{
  "arch": "vit",
  "model": "masked spectrogram model",
  "dataset": "struck, bounced, scraped and rolled objects made by modal synthesis",
  "train_examples": 78125,
  "n_mels": 64,
  "hop_length": 160,
  "input": "log_mel",
  "win_length": 400,
  "method": "simmim",
  "mask_ratio": 0.6,
  "loss": "l1",
  "norm": "layernorm",
  "norm_position": "pre",
  "activation": "swiglu",
  "mlp_ratio": 2.67,
  "head_dim": 48,
  "fused_qkv": true,
  "bias": "all",
  "qk_norm": false,
  "parallel_block": false,
  "inner_norm": false,
  "drop_path": 0.1,
  "patch_size": [8, 8],
  "conv_stem": false,
  "layers": 16,
  "width": 256,
  "positions": "learned",
  "init": "kaiming_normal",
  "residual_init": "zero_last",
  "optimizer": "adamw",
  "lr": 0.00074,
  "beta1": 0.95,
  "beta2": 0.999,
  "eps": 1e-10,
  "grad_clip": 1.0,
  "magnitude_pruning": 0.3,
  "steps": 6900,
  "batch_size": 64,
  "epochs": 5.7,
  "lr_schedule": "wsd_sqrt",
  "decay_fraction": 0.3,
  "final_lr_fraction": 0,
  "warmup_steps": 1380,
  "weight_decay": 0.4
}
Rows from block 9, named by matrix and row number. Rows with one number belong to one neuron. Each number is 128 + 32 x the weight over its row's rms, rounded and kept within 0 to 255. All counts start at 0. After the name is the row's rms in percent of the matrix's.
# gate: MLP gate (model.blocks.9.mlp.gate.weight, 672x256), inputs 86-171
# fc1: MLP up (model.blocks.9.mlp.fc1.weight, 672x256), inputs 86-171
# fc2: MLP down (model.blocks.9.mlp.fc2.weight, 256x672, transposed), outputs 86-171
gate.427 110 [200 128 107 142 128  66  83 170 128 142  47 130 128 128  78 183 128  82  48 133  98  97 128 128 128  81 121 128  74  46  97 128 128  88 144 104 130 110 121 174 202 155 151 153 128 128  99 144 128 101 102 170 153 147 128 128 128 141 101  66 181 123  99 120 128  60 144 107 118  98 116 137 128 141 141 128 120 128 114 124 139  90  95 126  96 128]
fc1.427 118 [ 44 142  77 158 153 145 152  60 145 140 157  72  76  78 128 128 145 129 200 121 180 111 128  94 141 117  75 128 126 156 128 128 134 149 194 128  97 143 128 101 123 175 114 128  81 170 168 106 129 122 128 126 104  76 100 124 128 102 110 128  63 128 128 128 130 128 120 161 128 128 168 178  66 128 191  79 128 128 103  87 130 191 136 128 128 170]
fc2.427 071 [ 69 128 128 139 128  78  74  52 128 146 128 101 130 128 128 112 131 167 121 128 147  93  57 120 181 128  81 202 121 128 128  25 128 146 128 128 128 152 128  72 128 149 128  88  56 128 171  86 128  61 136 128 128 128 121 128 126 187 181 137 150  78 154 189 128 128 128 172 128 176 128 128 128 168 128  92 130 128 128 128 128 180 128 128 128 128]
gate.428 088 [232 128 128  86 110 128 128 165 128 102  85 150 128 170 128 114 129 188  87  82 108 118 128 116 122 133 128 106 128 121  70  79 128 128 128  52 128 128 128 128 128  63 128  74  52 101 197 131 128 128 173 128  96 128 145  98 174  94  86 181 138 118 128 128 224 135 149 172 185 128 159 137 168 123 115 228 128  72 182 175 128 147 128 188 128 129]
fc1.428 102 [140 172 178 110 128 166 128 128 234 151 185 138 128 128 128 128 128 128 128 134 103 105 176 139 189 156 113 128  80 128 100 171 128 103 122  31 128 128  80 156 128 178 175 128 165  86 178  98 132 180 128 128 165 144 161  90 102 100 179 166 176 180  53 116 128 128 128 128 130  72 128 128 132 128 128 123 114 124  93 128 100 134 168 128 147 128]
fc2.428 097 [138 128 158 126 128  70  79 140 101  87  95 133  92 159 128 128  76  96 128 181 128 133 128 155 161 128 128 128 127 150  67 136  79 128  54 152 128 137 144 148 197  96 148 196 137  83  93  82 128 128 125 152 143 128 128 128  44 128 128 175 128 153 170 128  93 149 107 109 128 128 128 128 157 128 100 133 160 128 143 255 136  96 128 124 149 128]
gate.429 093 [128 128 104 155 185 128 128 163 213 160 110 162 185 190 196 113 114 104  86 128 128 105 128 177 185  99 128 151 128 158 128 160 128  89 166  88 141 128 175 184 134 108 128  53 147 172 147 171 151 132 155 106 136 128 134  99 128 115  53 128 115  83 157 171 145 128 128 128 124 206 161 116 128 103  93  84  57  75 189  83 147 131 175 105 128 128]
fc1.429 087 [139 128 128 151 141 128  95 128 141 128 196 181 128 102 128 128 131 167 171 118 113  83 128 128 122 128 128 126  99 104 191 128  86 146 174 208  97 100  84 128  43 128 118 154 128  84 128 128 128 128 128 128 107  90 113 230 128 154 123 128 128 128 160 165 198  53 114 161 128 128  85 181 164 128 128 127 128 128 166 180 128 128 156 128 159  81]
fc2.429 086 [131 128 128 128 132 108 128 127 138 128 119 123  93 105 128 106 125 160 128  54 125  95 159 109 132  67 214 104 128 129 111 145 128 128 216  81 114 103 165 125   9 128 113 128 128 128 128 128 126 116 107 128 110 128 128 191 163 108 151 128 136  48 128 128  92 105 128 123 128 138  94 128 185 146 168 178  43  91 121  50  77  64 128  94 128  62]
gate.430 097 [149  57 128 128 185  56 168 128 128 178 128 163 163 128 128 165 132 169  91 128 104 128 119  91  95 113  63 128  53 128 161 128 118 165 128 122 133 128 128 128 173 128 128  57 124 128 126 128 143 128 128 128  64 134 128 128 128 128 175 152 175 152 143 128 128 128 123 134 128 128  30 142 128  61 128 166 128 143 186  52 128 128 102 139 110 115]
fc1.430 093 [ 98 128 128  77  98 128  63 149 128 161 159 103 150 107 128 117 128 161 145 128  71  99  82 107 112 116 189 137 173 110 164 163 174 161 140 128 104 131 128 179  79 194 128 124 125 112 115  87 157 182 128 142 128 145 128  88  39 127 162 128 105 128 128 131 128 128 166 126 151 128  68 128 179 128 175 135 143 128 161  55 178 128  79 128  81  40]
fc2.430 079 [210 106 128 115 137 128 143 139 128 158 128 125 128 128 184  95 128  86 141  39 122 128 121 128 178 132 128  95 161 128 178 128 132 128 152 128 128 128  76 106  59 123 128 128  85  79 160 114  72 118 130 128 128 102 128 117 110 128 201 131  93 118 128 102 128  36 176  96 122 131 161 128 128 128 180 147 134  73 103  12 104 128 128 151 174 128]
gate.431 084 [128  98 128 141  95 146 128  80 178 137 159 128 196 202  86 110 177 162 117 165 152  76 172 170 119 128 128  71  82 186 102 117 121 128 170 128  75 123 159 128 137 128 128 123 128 142 203 160 130  52 158 164 164 128 139  53 106 128 102 168 124 103 128 129 141 156 168 128 128  99 128 149 128 139 156 121  87 123 128 153 108 128 128  98 128 117]
fc1.431 084 [128 123 128  83  60 117 110 143 134 128  96 127 161 128 199 128 181 100 162 141  62 146  70 136 128 154 113 109 118  90 128  98 181  53  95 145  92  91 106 140 149  80 169 138 112 128 128  88  85 128 128 147 173  48  91 128 137 101 114 154 113 102 128 119  85 128 128 128 114 128 167  92 148 179 131 176 110 161 170 128 105 128 177 128 128  70]
fc2.431 048 [ 48 128 162 127 151 186 192 128 139  72 142 128 128 103 128  99 199  60  83 165 146 134 163 153 168 109  87 128 128 128 154 128  98  88 112 128 103 127 134 133 120 146 176 117 128 128 128 154 125  36 128 128 128 117 128 128 128 139 134 102 128 128 207  91 131 128 128 171 128  83  97 128 203 106 211 152 184 127  89  77  87 101 236 128 151 174]
gate.432 102 [214  87 128  98  91 128  71 107 128 113  48 135 134 128 164 130  81 128 146 117 110 128 128 128 128 143  71 143 128 100 128 128 109 128 128 227 123 144 128 156 128 128 102  61 128  93 118 136  58 174 128 137 182 161 128 128  69 128 128 121 128 205 113 119 114 128  93 145 128 109 111 128 118  99 151 128 128 128 108 128 157 202 136 128  84 131]
fc1.432 105 [181 128 170 168 112 128 172 110 104  63 128 128 128 128 103 108  78 112  79 181 102  84 112 141 179 128 178 176 128 160 128 172 174 105  83 123 128  80 128 180 128 137 128 180 128 135 128 128 103  52 180 128  57 192 128 128  95  69  61 142 177 151 167 169 128 164 111 128 128 128 128 128 128 102 128 155 128  89 128  96 128 128 162  56 147 105]
fc2.432 141 [230 178 123 101 113 172  93 128 169 211 139 128  85 162 118 128 164 157 169 135  99 100 136 140  91 156 128 132 130 149 154 128 132 138 137  73 128 125 128 128 128 135 126 138  77  52 128  80 112 255 122 149 134  61 114 128 128 149 154 158 137  92  75 127 132 128  93 123 128  92 178 160 139 128 128 110 128 128 108 128 125  98 187 136  68 117]
gate.433 071 [128  76 115 128 128 104 173  91 128 115 128 128  98 113 166 182 128  88  97 220 153 183 132 128 128 167 128 128 156 172 131 117  89 118 162 128 128 141  75 191 128  87 128 128 153 147 151 128 128  60 128 112 149 128 100 156 151 155 147 128 143 128 138  98 158 158 151 120 110  65 128  90 154 106  86 117 166  92  93 108 180 156 169 127 114 170]
fc1.433 081 [128 102 157 128 139 117 128 167 151  97  89 130 123 128 102 111 128 128 103 131 108 154 102 128 128 164 128 157 111  87  57 176 164 155 209 128 122 121 146 110 107 182  90 150  75 139 107 128 143 188 155  99 157 103  61 186 116  62 129 174 160 128 130 165  75 132 167  85 128 144 118 143 160 128 128 128  95 151 128 128 162  96  79 128 180 147]
fc2.433 027 [169 128 128 128 128  38 105  94 128 208 128 157  32 109 133 128 110 148  95 128  82 128 128  93 117 128 128  85 147 128 207 128 129 128 131 191 128 125 131 128 128  95 127 154 128 128 128 125 187 149 103 113 128 128 153 128 128 128 128 128 128 128 128 128 136 110  79 128 128 199  93  84 153  73  73  32 144 128 174 143 174 172  69  98 119 128]
gate.434 091 [186  70 160 122  87 114  68 152  54  95 102 127 128 135 127  80 128 188 128 128 168 128 146 150 132  91 158 128 128 129 128 134 128 131 128 128  75 128 133 131 128 128 176 128  55 155 148 128 141 145 128 173 104 106  66 128 128 196 128 128 141 254 128 199 108 128 139 177 162 128 153 162  70  98 100  96 119 121 128 152 128 128 113 174  78  77]
fc1.434 096 [106 187 126 145  77 181  87 128 128 128 181 146 223  83 129 128 128  87 243  57 105  95 191 128 189 128 128  83  69 163 175 161 127 100 155 184 145 149 128 128 128 128 128 128 128 128 160 155 128 128  87 128 200 158 128 137 162  75 128 115 161 128 173 128 128 128 103 115  71  99 180 172 139 142 128 117 145 169  93 131 194 208 128 107 171 128]
fc2.434 070 [ 63 128 128 155 169 128 182 107 128 128 117 128 189 128 128 130 120 128 128 142 128 128 128 143 226 128 196 128 100 128 205 128  71 129 111 171 107 128 141 128 128 102 128 172  50 128 150 183 128 101 187  19 165 140 140 128 108 128 184 198 128 128 181 128 153 137 127 137 189 136  53 113 151 128 128 118  80 128  46 124 128 128 128 137 128 128]
gate.435 076 [153 128 143 152 149 127  80 141 128 107 158 128 111 128  90 161  74  78 151 128 160 150 108  47  88 154 192 136 128 213 131 146 196 184 171 104 128 128 112  78 103 112 162 205 116  62 128 128 128 159 151 180 128  58 128 153 128  69 206  99 156  52 103 128 142 128 150 163 106 157 147 178 119 103 134  65  99 109 128 128 162 128  60 159 148  49]
fc1.435 082 [165 111 141 128 104 151 128  93  96 128  89 146  89 128 103 155 176 100 161 128 128 151  52 139 139 110 128 128  99 200 128  80 135 118  96 125  97 154 128 173 152 119 187 117  88  78 128 106 127  81 186 128 143 128 154 129 129 139  57 128 112 128  84  90 222 182 123 188 147  80 128 109 108 128  95  90 139  81  93 165 116 187  61 109 119  71]
fc2.435 023 [188 128 112 128 122 128 179 128 126 137 128 168 128  61 128 128 128 149 128  15 144 122  61 114 128 188 128 144  87 128 155 128 172 156 128 128 123 114 128 112 139   0  91 128 128 128 164  86 147 128 128 128 128 111 128 128 128 159 128 113 157 128 157 128 132 128 119  81 128 128 148 103 154 128 128 128 219 128 222 124 165 128  88 128 128 128]
gate.436 106 [172  69 128 128  92 182  96 128 128 128  87 125 102  63 128 162 128 101  65 141 128 126 224 124  86 101 151 105 128 198 128 111 128 211 128 160 128 103  71 183  88 207 128 165 106 128 198 145 102 128 127 128 116 128 159 175 135  95 224 128 128 128 101 138  53 193 121 114  77 173  94 128 128  63 169 201 128 152 185 128 123 121  98 128 145 128]
fc1.436 098 [128 183 173 128 138 128  76  82 103 128  77 128 201 156 128 165 143 140 133  79 128  60 110 153 150 157 151  72 128  86 171 129 113 128 131 147 128 106 103 128 116 128 107 131 114  57  94 165 127 128 128 128 128 127 131 128 127 153 170 146  91 103 175 106 128 177  84 128  81 135 128 113 140 128 128 189 104 128 155  71 113 161 127 128 128 142]
fc2.436 084 [136 128 181 128 110  40 109 144 115  78 128 128 128 128 112 125 110 128  45 124 155 128 125 129 128 187 111  95 177 155 128  87 128  83 174 118 160  96 128 128 128 158 113 202 128  75 130 128 123  84 128 152 164 132 107 155 128 128 138 128 120 128 128 128 128 114 184 128 128 128  65 188 191 132 100 234 149 157 196  70 101 128 135 128 214 128]
gate.437 099 [107 128  77 192 123  83 109 128 128 128 154 128 128 171 128  91 109 128  69 128 155 128 158 129 133 113  79  67 128 139  51 112  86 128 105 128 128 168 120 128 183 128 128 149 128 154 157 147 128 128 125 128 128 150 129 147 128 225 128 128  88 133 205 128 128 103 128 128 118 174 128 128 109  99 151 144  57  93 184  85  87  91 171 167  53  88]
fc1.437 101 [128 128 128 128 128 134 171 128 168 126 191 130 143  96 128 128 122 142 210 155 128 106 128  84 170 188 128 128 161 179 128 128 128 165 135 115 139 128 128 128 128 140 128  49 132 115 173  62 128 128 195 151  92  76  77 148  97  85 128 119 170 105 125 128 128 146 180 128 128 148 156  90 128 171 168 128  83 144 128 128 110 128 128 144  86 128]
fc2.437 112 [112 133 151 167 120 152 137 123 133 129 128 128  99 125 128 128 147  92  63 156 128 128 118 135 137 128 167 102 128  64 137 128 128 126  23 128 107 128 128 182 130 112 119 128 197 163 106 149 148  47 127 128 132  88  87 128 148 124  77 127 128 132 162 142 133  87  64 122 128  88 139 146 111 128 133  94 129 128  99 128 128 128 104 188 129  73]
gate.438 083 [137 165 172 125 101 128 112 145 100 149 177 128 128 121 171 128 128 169 179 137 130 128 133 120 128 118 186 171  75 112 128 128 128 128 128  82 192 128 100 207 126 128 141 128 106 128 126  88 161 128  89 128  88 103  47  74 144 128 128 128 134 128 113 135 107 176 143 164 172 166 128 173 129 128 152 128 194 164 123 173 104 121 174  96  88 122]
fc1.438 094 [108 128 128 109 156 184 109 151 194 128  97 128 128 128 181  92 186 147 128 128 101  97 143 175 128 189 128 128 166 147 157 114 134 128 159 128 156 128 126  98 128 184 176  76 121 167  87 128 163 113 175 128 171  87  69  92 109 142 128 170 111 153 205 150 152 158 133 111 172 172 109 128 128 154 100 154 134 152 217 107 102 167  56 175 174  99]
fc2.438 083 [ 87 109 128 110 176 135 180 130 128  71 134 112 128 128 142 123 171 154 128 128  86 128 124 143 116 171 128 128 151 128 128 104  97 139 138 115 161 128 143 142  98   0 135 140  91 101 114 165 128  74 105 100  94 149 178 128 148 128 128 145 130 139 179 192 143 151 132 128 220  88 106 154 128  68 151 180 149  91 122 198 127 150 131 104 128 128]
gate.439 086 [189 123 126 128 128  83 128  83 155  75 177 158 128 145 184 128 128 109 158 131 158 128 144  91 128 128 146 143 150 173  63 128 106  91 128 134 128  39  90 128 118  69 147 201 128 213 187 145 177 128 165 128 151 161 120 164  88  87 160 150 128 128 106 128 194 128 128 128 128  92 101 107 156  82 164 128 109 114 198 141 146 130 128 145 136 125]
fc1.439 096 [ 98 151  95 128  36  68  71 114  73 145 128 128 161 179 128  63 139 161 165 128 128 136  87 128  79  71 105  88 109 135 142 149 128 128  47 110 128 128 130 163 101 142 128 141  91 128  66 150 128 125  91  66  64 128 105 128 121  86 128 128  96 106 216 133 128 100 136  90 181 178 141 114  87 128 128  69 106 128 128 128 160 121 153  61 126 162]
fc2.439 034 [128 128 128  70 128   0 128 128 128 151  92 118 128 128 128  66  38 172 111 128 141 112 128 107 128 141 128 128 103 107 128 128 136 128 122 128 128  62 144 128 131 128  58 128 179 172 163 113 128 128 128 107 127 144 125 128 128 128 148 128 128 121 119 164 128 128 128 128 128 196 138 128 128 156 114 129 128 134 101 128 128 128   0 128  66 128]
gate.440 097 [128 128 139 155 140 128  95 103 128 149 128 128 128 106  93  89 132 137 104 151 156 124 112 170 101 140 128 169 218 110 128 122 128  90 170 154 179  96  87 162 128 128 111 112 128 186 128 169 107  80 128  62 159 128 152 205 128 100 128 128 149 186 128 172 177 159 172 128 174 119 145 140 128 128 176 128 147 128 128 183 110  48 128 165 200 120]
fc1.440 098 [128  98  95  82 110 152 155 128 128 128 185 127 110 133 190 128 128 143 172  81 151 177 128 101 128 187 128 135 128 128 102 128 128 128  97 128 128 108 168 128  77 176 100  97 128 128 162  92 111  90 128 107 128 136  66  82 128 112 152 128 128 120 128 155 154 129 157  79  38 128 191 157 128 120 122  97 168  69 128 128 118 158 196 128 128 128]
fc2.440 090 [128 128 121 149 128 169 128 128 152 128  97 130 154 128 128 130 136 128 179 167  94 128 162 118 128 160 137 122 136 150 109 117 128 164 128 133 155 128 128 128 165 162 128 165 190 128 121 180 128 166 117 168  73 148 128  89 128 128  24 128 128 128 130  93 114  95 129 128 144  69 125 112 156 118 106  97 186 127 143  53 150  75 194 125  75 128]
gate.441 091 [128 128 128 214 128 128  99 127 101  81 128 111 128 192 128 128 216 146 153  91  89 128 168 128 172  82 135 120 128  81 128 128 128 128  66 124 128 166 128 128 128 132 121 128 128 155 128 128 110 105 158  86 112 126 137 154  96 149 132 128 128 187 100 128 128 184 184  96 128 128  98 128  91 128 116  38 128 170  99 128 119 224 128 117 128 128]
fc1.441 104 [149 128 128 124 128 109 166 107 120 128 128 128 123 128  34 150  83 128 128 145 154 128 135 128 128 203 123 156 155 134  93 169 115 128 164 168 128 116  84 128  76 142 128 139 128 163 184 162 152  86  93 131 154 106  90 128  88  82  59 128 113  21 128  67 178 128 112 111 128 123 151 184 161 128 128  94  53 163  97 128 128  96 128 113 110  67]
fc2.441 116 [ 59 128 162 128 151 130 176 180 155 128 110 128  92  96 164 125  76 134 101  86 128 125 156 141  85 179 153  90 136 173  96 107  86 134 155 201 128 122 148 128  56 128 147 155 153 112 128 100 152 128 115 112  98 255 110 141  73 121 105 128 110 209 121 179 128 137 149  54 136 172 153 128 129 121 108 128 112 134 115 184 110 140 122 141  91  91]
gate.442 096 [133 128 128 147 128 104  91 173  93 128  94 163 128  62 162 128 130 181  79 142 144 128 108 128 156 172 125 122  94  91  98  91 128  79  64 136 128 138 128 201 166 128 128 128 149 128 172 128 115 164 128 139 128 128 135 128 128  42 221 128 230 128 104 128 184 128  90 105 159 151 128 128  64 128  73  87  79 132 106 128  98 128 128 125 128 106]
fc1.442 108 [128 128 118 128 157 133 128 173 156 128 149 144 171 128  43 148  76  75 139 192 138 154 128 128 181 128 128 160 150  55 149 179 138  89 165 169 128 106 128 128  92  52 166 128 129 119 115 152 128  78 143 194 128 134 170 128  84 191  82 161 133 129 128  23 158 128 147 123  86 128 168 117 211 128 176 179 128  83 152 208 104 128  86 147 128 154]
fc2.442 072 [120 128 178 121 128 128 128 121 115 128 137 126 128 172  61 128 159 128 248 109 174 177 116 128 155 128 161 160 186 144 154  99 128  49 167 128 128 151 137 128 198 174 128 147  38 128  98 175 128 128 117 128 163 112 154 128 128  66 128 157 128 133 121  84  79 128 128 128 149 128 149 128 128 143 110 128 124  73 128 129 207  31 108 128 182 165]
gate.443 088 [140 128  51 101 128 174 128 128 120 214  94 188  93  96 120 117 137 145 128 148 188 128 147 113 177 157 128 110 102 140 121 186  37 112 115 175 128 100 147 125 128 127 104 128 117 102  79 128  87 109 191 128 101 161 110 128 161 198  84 128 162  94 128 156 141 198 152 173 117 153 159  45 163 110 171  91 107 139 128 128 128 131  96  78 160 115]
fc1.443 087 [ 69 162 128 128 193  76  87 179 142 102 166 128 186 153 154  73 128 128 128 128 128  87 138 128 165 128 167  90 128 188 104 101 101 128 128  67 128  49 128 156 158 137 128 128 151 128 128 147  77 128 128  84 147 128 148 173 128 100 128 128 128 128 140 129  86 142 185 153  64 174 128 128 128 128 194 128 193  79 128 100 111 128 102 128 119 128]
fc2.443 064 [231 128 128  86 128 128 128 128 128 102 128 128  67 122  73  91 128 128 160 125 128 128 187  91  89 187  79  62 128 114 128 128 152 128 128 128 168 122 157 173 164 128  97 149 164 124 128 124 128 128 128 124 128 128 128 128 128 179 128 102 132  92 175 128 139 128 128 128 129 106 113 128 124 145 140 184 128 128 155  54 119  52 201 128 124  41]
gate.444 090 [121  92 197 128  73 103 128 128 174 128 135 128 128 128 128  88  94 153  74 128 107  89 199 103 149 128 148 128 128 128  27 128  91 128 128  85 145 128 159 143 209 122 150 128 118 100 163  84 128  62 125 163 120 102 128 128 103 160 128 145  76  77 141 147 156 212 152 128 155 112 104 128 113 110 152  54 132 137 167 131 114 180 113  79 106 150]
fc1.444 098 [ 98 108 128 170 128 128 173 130  98 128 128 192  63  35 119 128 147 143 166  78 121 203 128 112 185  40  70 128 168 167  95  82 205 176 128 128  98 158  87 173 128 128 128 142  74 200 128  92 128 128 128 128  31 128 123  93  93 128 128  87 128 128 114 128 128 128 108 128 110 126 128 146 128 116  88 128  88 128 163 128 126 113 105 128 128 128]
fc2.444 068 [108 143 163  81 128 128 111 162 133 128 152 128 109 128 120 153 128 117 110 128 132  87 255 114  91 128  73  96 128 135  73 173 153 128 128 128 119 128 129 182 176  94 120  69 103 128 132 128 146  41 144 128 128 139 128 128  85 128 183  82 128 117 128 139 160 157  52 146 160 163   0 128 167 128 128  75  56 126 128 112 169 153  94 127 100 128]
gate.445 078 [128 128 199 153 128 156 128 169 128  77 128  94 173 161 163 148 128  77 179  78 128 128 207 105 104 150 102 128 108 209  90 148 128 137 101 119 158 172  83  94 181 128 128 131 128 197 152 139  82 128 133 166 151 115 108  64  90 128 148 153 128  97 128 149 128 149 128 118 144 121 137 186 165  80 128 123 129 151 158 150  87 128  91 163 111 128]
fc1.445 082 [ 69 128  89 128 128 128 128 144  81 155  75 137 128 128  80  99 196 128 106  37 111 116 153 146  91  56  51 128 128 146  85 179 155 128 154 210  83 133 107 155 128 128 104 128 128 128 128 128 115  87 140 128  40 100 193 148 128 102  93  31  81 128  77  71 128  66 128  76 135 128 140 152  93 117 128 122 130 106 121  99 142 122 155 113 194 136]
fc2.445 020 [ 85 128 128 128  53 118 128  93 128 128 118  97 128 128  92 128 128 128 128 128 128 128 128 128 128   0 128 128 128 128 107 128 128  45 128  92 128  89  91 128  67 167 131 140 188  53 128 128 115 128 128 128 128 128 128 128 128 160 128 128 128  59 107 128 128 117 104 124 149 196 128 128 119 128 128 128 128 128   4 137  86 128 128 128 128 128]
gate.446 114 [128 128 182 153 166 158 161 128 109 104 134 106 115 132 128 128 128 108 128 128 163 157 128 128 128  79 125 128 116 128 128 128 157 117 136  80  93  85  74 230  71 105 128 128 113 176 101 146  79  34 127 107 128 109  62 163 128  88 128 181 107 174 128 108 140 223 189 128  97 146 128 184 128 155 128  79  54 136 128 128  84 128 128 107 189  98]
fc1.446 111 [128 128 102 128 159 128 168 163 128  88 128 128 128 128 113 128 118 128 117 160 101 165 128 119 128 167 128 130 128 128 142 110 128 128 165 125 128  62 102  36  53 128 128 136 128 128 103 128 152 160 128 117 128 117 154 128  84  83  59 112  96  51 200 128 114 128 122  80 107 145 110 128 196 201 176 112 105 118 128 111 134 239 167 111 151 100]
fc2.446 142 [128 136 138 106 128 157 128 103 183 159 128 128 118  73 177 157 114  80 128  77 140 130 135 128  34 107 128  83  89 201 128 143 108 196 128 168 155 128 113 109 152 137 214  91 152 100 130  89 120 231 152 172 128 128 138 132  98 119 138 101 128  81  95 128 111 182 102  51 148 121 147 119 126  85  98 128 134 191 140 152 138 170  78 108  46 156]
gate.447 079 [128 128 128 128  83  94 101 124 124 128  85 128 128 160  99 114 128 134 128  66 128 128 128 104 133 128 118 171 158 128  95 128 110 128 111 128  37 128 117 128 101 157 128 192 131 165 128  89 128 125 117 175 112 123 161 188 128 186 202 147 128 166 101 128 131  94 105  76 125 120  94 128 106 153 128  72 140 128 128 128 104 132  97 128  83  76]
fc1.447 097 [141 159  73 175 117  95  94 210 149 110 128 103 148 137 128 159 161 128 193 130 139 100  68 174 127 135 128 128 128 173 120  72 148 100  95  70 128 156 147  92 128 166 134 128  80 159 105 118 140 112 128 128  81 116  92 121  94  62  91 101 120 123 111 187 190 190 128 122 184 150 128  85 121 101 128 128  40 145 120  90 110  94 172 128 148 128]
fc2.447 088 [116 130 108 152 128 115 128 128 109 138  61 142 128 101 179 132 121 153  14 120 114 111 171 133 128 111 108 160 128  33 128 128 128  83  87 128 128 154 128 134 128 128 112 109 179 188  79 111 108  76  55 144 125 165 146 152 128 183 121 110 152 144 158 121 128 171 135 128 161 151 128 128 152 131 131 157 131 124 128 187 121 170  43 166 101 125]
gate.448 091 [128  87 139 128  66 130 128 128 127 128  94 118 115 128 128  84 128 105 128 128 128 103 104 128 110 165 108 115 143 128 109 128 107 114 130  94 128 100 128 153 115 140 131 100 106 128 190 103 128 163 115 105 128  89 115 255 128 128 108 109 128  92 192  86 111 105  81 103 176 128 128 168 135 214 202 128 168 111  92 189  87 128 156 128 168 128]
fc1.448 110 [165 157 165 128 104 128 255 147  90 155 128 168 128 128 128 128 128  76 128 102 128 163 140  74 128 155 169 190 128 197 128  97 171 128 128  79 118 128 117 134 103 128  82 128  89 156 104 151 128 162  88 128 128  92  91 137 137 107  71 137  78  53 100 129 128 128 145 160 134 108 128 101 128 128 128 128 123  85  71 182 158 165 111 128 180  76]
fc2.448 096 [132 149 133 174  84 119  88 144 128 128 128 170 128 198 101 128 136 120 128 128 106 111 150 138 140 120 125 128 182  91 124  72 128 103  91 194 142 178 110 174 209 128 114 163 189 135 159 128 150 197 147 157  90  68 128  60 182 131  95  80 127 128  63 131 128 121 128 200 162 181 169  76 128 125  88  98 184 128  89 128 114 141 128 194  72 128]
gate.449 127 [160 128  56 133  90 126 149 128 137 133 172  55 128  82 128 147 176 128 128 128  99  93 164 128 128 179  49 139 150 120 181 128  86 128 194 128 128  88 120 128 128 128 148  77 119  15 196 118 111 218 128 148 128 128 153 128 106 128 128 145 185  54 156 128 128  76  75 128  60 134 163 196 128 142 185 113 104 174 128 128 110 233 151 174 203 128]
fc1.449 104 [ 76 164 128 160 154 159 128 128 117  98 128 197 139 114 128 124 150 100  52  46 124 139  98 128 128 128 128 128 163  54 143 127 165 128 115 161 128  92 128 182  74 110 197 105 128 128 109 128 128  72  96  95 128 134 177 124 128 170 127 122  63 128 176 152 128 165 121 128 121 128 157 128 128 128  77 168  73 128 128 128 151  79 101 128  92 128]
fc2.449 158 [212 128  76 136 143 128 105 111 128 128 141  56 128 116 128 169 226 128 180 131 124 137 155 127  95 176 139 128 108 198 133 106 114 142 152 135 152 128 124  98 112 131 128 126 101  90 153 128 128 177 143 126 167 118  65 177 128   9 157 176 197 128  98  90  74 128 130 102 169 100  98 128 187 128 163  94 164 117 128 106 100 178 151 176 174 165]
gate.450 083 [176 128 128  69 128 114 111 128 189 149 154 141 163 153 128 170 128 128 159 168  92 106 107 154 128 170  85 131 108 153 109 128  68 169 128 128 128 156 183 163 128 159 141 128 186 168 159  66 106 162 122 150 156 157 128 128 131 143 132 103 175  76 167  76 196 128 139 128 161 111  95 133 157 164 189 128 128 138 116  49 149 150 122 128 128 151]
fc1.450 089 [128 169 126 128  68 111 181  90 121 118  51 157 152  93  47 138 111 126 186 128 167 156 128 128 141 196 159  48 128  66 128 155 168 185 163 119 177 148 149 112  90 121 109 135  74 148 128 125 100 163 128 157 103  98 163 128 128 197 112 128 128 128 128 135 160 104 129 128 128 128  90 120 121  86 126 135 151 128  48 128 162 200  69  70 128 128]
fc2.450 040 [216 128 135 128 128  18 115 128 135 143 107 154 107 128 144  95 111 204 127 128 103 119 103  95 128 170 128  98 115  71 128 141 118 107  67 128 167  86 128 128 116 169 104  76 125 128 128 158 108 128 128 150 128 128 109 128 152 128 128 139 128 128  55 128 128 128 128 128 133 201 142 126 138 128  97 128 128 128 128 128 128 128  43 156 128 128]
gate.451 106 [128 115 170 128 140  77 165 128 128  96  78 100 128 128 127  82  98 128 134 117 128 128 128 171 127 121 135 154 113  79 128 115 160 128 128 128 123 128 153 178  98 128 107 128 128  46 109 238  90 128 109 128  97 148  82 120 103 155 111 143 153 225  66  79 115 203 177 113 158 188 113 145 128 128  83 187 128  80 126 128 107 128 128 153 102 113]
fc1.451 105 [106 147  60 201 128 161 128 168 140 126 128 128  46 128 128 128 164 128 194 128  89 138 153 170 128  92  86 128 109 128 128 128 112 102  86 128 151 104 128 128 128 128 162 128 128  89 141 119 100 128 161 170 128 170  93 111 176 128 128 145 128 105 103 128  66 128 128  82 128 178  83 128 143 130 125 110 137 185 128 128 128 151 128 179 128  39]
fc2.451 105 [128 121 204 128 128 128 181 128  96 128  89 134 128 138 151 102 143 151  68 165 126 124 100 128 142 118  82 165 112  65 111 132 162 108 128  51 126 148 128 193  89  29 128 128 137 120  75 177 128  85  46 128 128 128 137  58 172 158  68 143 143 152 154 181 116 161 186 142 128 139 128 145  78 122 114 128 125  98 129 128 134 128 116 133 128 128]